config.toml
model = "segmentation model"
dataset = "scattered letters and digits in many colours"
encoder_conv_stem = false
decoder_widths = [32, 64, 96, 128]
decoder_attention = false
residual_init = "none"
beta2 = 0.99
eps = 1e-08
max_precond_dim = 1024
Rows from block 3 of the encoder of a small segmentation model, named by matrix and row number. Rows with one number belong to one neuron. Each number is 500 + 50 x the weight over its row's rms, rounded and kept within 0 to 999. All counts start at 0. Numbers have three digits each.
After each neuron's rows are labels from the 100 images, of 14976, where the neuron reaches its highest value: "peak at" is the part of the image that holds the peak. Only what is clearly more common there than usual is listed. The data: scattered letters and digits in many colours. In brackets: how many of the 100.
# fc1: MLP up (encoder.blocks.3.mlp.fc1.weight, 1536x256), inputs 0-51
# fc2: MLP down (encoder.blocks.3.mlp.fc2.weight, 256x1536, transposed), outputs 0-51

fc1.129:484529449451514626522523515493459475504437548447483546534497412490476523545460542526531543460477508524488560443550414510392520536459404462568680476490582457
fc2.129:474492538478384492430529508510635496522507495588471506556482501489484466487531506429403472561515455541563475521497387484617502536536568504521360445463430440
peak at: bottom left (29)

fc1.109:485485604484397375416419529557489546462507433440497473471629432472561506462555517530528570593548477499525476491481466478484547411471503538473414520513487540
fc2.109:523455478572537470578415482535591523452492511460460535528567533414402511500454503511421437493541461546484460532518412538487523481538524483553477442450575518
peak at: top right (30)

fc1.91:609536421471406460534499517560514648548393479546476511495418472539514546480539501583515496509462462508463570543396474505513530494489375488443490467468541499
fc2.91:479511525450565499531525589432442412598503535585517445451521481509468497518592506475468518514509529457563561584489619535567492492440498453477550542496510451
peak at: top left (27)

fc1.193:516531504545512535511557565542476438503588588509559457430386596587494527510554463473464484504498453533411515520538513525403436506502626515511469425485440525
fc2.193:419428541549502489503549593505418519459513461489514557510490457515549530477560473429522480468499518524462450502401548536519495540470465513411465603517475604
peak at: top right (33)

fc1.304:503531454588469477487583470539503564478490620473576486506507532504565543464567499450506570566475587557489510548472448417489557544528514515493430590393478520
fc2.304:542561549413428368549480529411593388483517577512452468510463585451493520490416542413532502499492510381550513433486604517547538541540493499545311556443490532
peak at: top right (32)

fc1.407:492492498485541512503450520497472443475459501538362518577427482527464457494490483522472543540403564491466440458457483557469512469430451607530472461403494529
fc2.407:525498554489412468467476533530424402469411571537506553490495461546502480540453519424568499496475516532533433458464503494510496496514413585451451480543483420
peak at: bottom right (28)

fc1.694:390486432482465504473557482386544551512562586516542458485456564492488495539502479589472517566549544467537379435508403398505443455491560499519503493462467562
fc2.694:522629509550513513493528520558537433491452500498523568467549493494419521493467499498549438508525418528479525526516548584492491424568497454551412501513512428
peak at: bottom right (38)

fc1.553:425462421484473422504452493612481522563472457501481525451502491596527556405476475526517477562502524483549534522504455516530573528483458483493609500500551567
fc2.553:516494542587464421517601481522500516513462505471572475370491523467525423620485401509561567543426441539529473555395480540520555455508474522485443528485505480
peak at: bottom left (31)

fc1.57:499488505371590461445491630578598419534485508425475546500520487508496538510554543494447427515430544499512535463607397537423538519517494481516419494470490488
fc2.57:471423499506477521499506496528434508496511477487478478420453512584531498469455449509432401494517636484529550599479547541475487509547454449432516478478542503
peak at: middle left (30)

fc1.97:573451615468543475570498498408474516473438585512611527434424553467446526549470506528468452495462540509526545415531528571405512461516485507560440447557487474
fc2.97:560515542457447576517480480453451502455411299520479445483473461503498400468525469524461584493441524458498497478470496523510566507473463545407627519550467490
peak at: top right (34)

fc1.663:497464481567421553529515480511461486447533467456609527513518539524531507477546456451508510553531480514371628525543481473533480491466550442455484467517543523
fc2.663:466483613575565446528541505390531589473482495492463518422496487486467554557533504506552532516496486453533505531429551599437464508476540541522490563506488473
peak at: top right (32)

fc1.257:566429492496447473535457515429504592505527541570554500552476470573498534455514489533448527569522480528453494476565526510395555494544475553553507462609513487
fc2.257:537571503482496526461538517506403552532458461518477496527495488510547576535446452484616532481511471469480441528499434466510466462456483551417508497517537515
peak at: top right (28)

fc1.28:449492542523527486470641510490534414505515497553496405453531506455572498456500480521450499477442534570487507488488583458466486538555443504539391565479610477
fc2.28:518469574495398560466522489494486544419475493625383492438511580442385571472540545495530465491488517497484400455436358527515460488519472496553434477458576529
peak at: top right (29)

fc1.565:449469454508421567534468483471438509548556489484462478558515555496403496565495522488502350510474552455515502459525473503510529570475536476463579487518474510
fc2.565:452453549512527388474603520552385563496403429533462485474537436488471505443517488457580474437509517544535478522482449566411584467567475533403462520507489502
peak at: top right (29)

fc1.354:547443459501509501408526500552427398532551571468441492457485536472498495442527495546467478443501440503531526455550504586464537521467508432498396582523503440
fc2.354:507422556504494515514518537505625546510579506519529540459398456478429450504410523535481550455500415560524517509450447490481492468525604529457481514511415512
peak at: bottom left (32)

fc1.237:508472509471451550463534572481536425572471443560508608469563511500451473446503473493447559402480439569486438453469451584472476422488539449437472610631519447
fc2.237:553505419516429572376436392439502478529528437535525508467505542560529487522523531500447463563551540485528479514479467459533466396458493470450399537458533471
peak at: bottom left (32)

fc1.443:591493538494569451493554413442510528406560496453427493515480475472465480499469552442451481535463425486439506480348435496491565483466476428522467510418555496
fc2.443:459503476511460682511441549484518537372523543552499527470499424511542530554419553502559497503466452383528418450493518475474457440485413473513517456487519519
peak at: bottom left (28)

fc1.290:473564457553509543483544502555532408574572558565527576499532475435482490476519490528508538559477508525485500577494469582411541553585517564538495531477389447
fc2.290:486499492499506499546445524544434405464513563478493517500586529472541487608431525506506502533510568532472606510521516578607535548514441512526503513588592473
peak at: bottom left (44)

fc1.229:516525466484398561444558525470474450473542531601490485495472571564509507483486480440528503494566531448577517524492493459504510628488554513475483513449481520
fc2.229:499460474555567572558617465436542470555444458430540509570490462363476453525475500551488470536440476556521388582508524479609480485410533536485516505436510488
peak at: bottom left (33)

fc1.151:443561467491506541556543419474531449528498575511545523534543475472450479488481487512506556515518549444471473588418457506389470468580552483574495475499484445
fc2.151:421512494454499504543538485495459403437487565422519554451574613395448479483496588416484522457539527435483576527556568598551462555513450558514451544587466467
peak at: top right (40)

fc1.19:446456550590448479482472439524403534550460480542444500527523463510523408515488459489502530567521504495439498567504407516564494529512421445503550535514445476
fc2.19:533518554526646517477536467527574526545427540432464438488443555505420496526562578588481526542455549541487528459541499496569586423494512605528451501590554505
peak at: top right (32); top centre (28)

fc1.280:457452534423522508432436602420544449571540522466504452498410506450492566471532520513481542521523521461532455431494418487500473441498483537422414524530527531
fc2.280:527470572501518564507639488515533432455416461584440502496489467498439534498449452468501416438504469489480552608505485464515550386498518490457438474455528505
peak at: bottom right (32)

fc1.310:545483443442489416453577592561457497602551500490574394387478535506459502490385537588483518457568445441592473570518478530514502441490514540534441507539422538
fc2.310:576525536513513515483541490472636510475489408532523495502605485522579490473558491504454485478532543482594541523440410452561457481584485557499465548447550449
peak at: bottom right (31)

fc1.3:550509522525537596501542525544541410477513437524459414506444524506517581441493480504546375509522477447431531596493543583478510420490402548452556554465508479
fc2.3:488453465519519465496512449531469514523592469489489500494555565522414547494460479452444513582545555509484526502426478505467495603550524463576478451574522506
peak at: top right (32)

fc1.582:503472572432478541515499404569513515457407414469471531534563503505509394568525596547467538539487572481566580513493468554519449465497531507503525499581477485
fc2.582:491550498465452471473489523555514545472443494583422438509489533503595488518480485487502514524557414521499490459478501517490518486482534591488552478518561513
peak at: top right (27)

fc1.25:533468499451398542461515436444542507498519551520398497479507506543560466544450399491532517416428462465573506411452532590428488476531541460544493399462470354
fc2.25:600526585524556579549575529455467438463585517489430531523517514568622553493527599471486459510509476461475492509485545535565550544484465501548401515529557427
peak at: bottom left (37)

fc1.439:526541592479494560500536561539523554536481492488469501545505489545453467510525464544514476593551567525521482530500491572455601527489539529519542427515500388
fc2.439:629480450514497554442501469453553500550568571508546450491562558502663458574568558528465538569480492433506498509501482461454437584512447555502445502483410479
peak at: bottom left (28)

fc1.710:499460495551465561600422515473503552464456565543490567481514465488580518563468548430514537545545590439462443538498478492547519587488500417506448528406463481
fc2.710:454500588535550466477590468480551522545465498496496579429558478459507539522495420404562481459449478554544442544444553507517464490589451566538626513511534442
peak at: top right (28)

fc1.713:404407495529465515461476411515461530602520456561416552532469534479512398535434425474486560576498440596499490547464396466560488531493409458517538542555428439
fc2.713:511577521495530474460583452464564536501482557493492477482403548488432431507491505539532532575457522553467598479550565462585533529515555573505496497610493570
peak at: top right (33)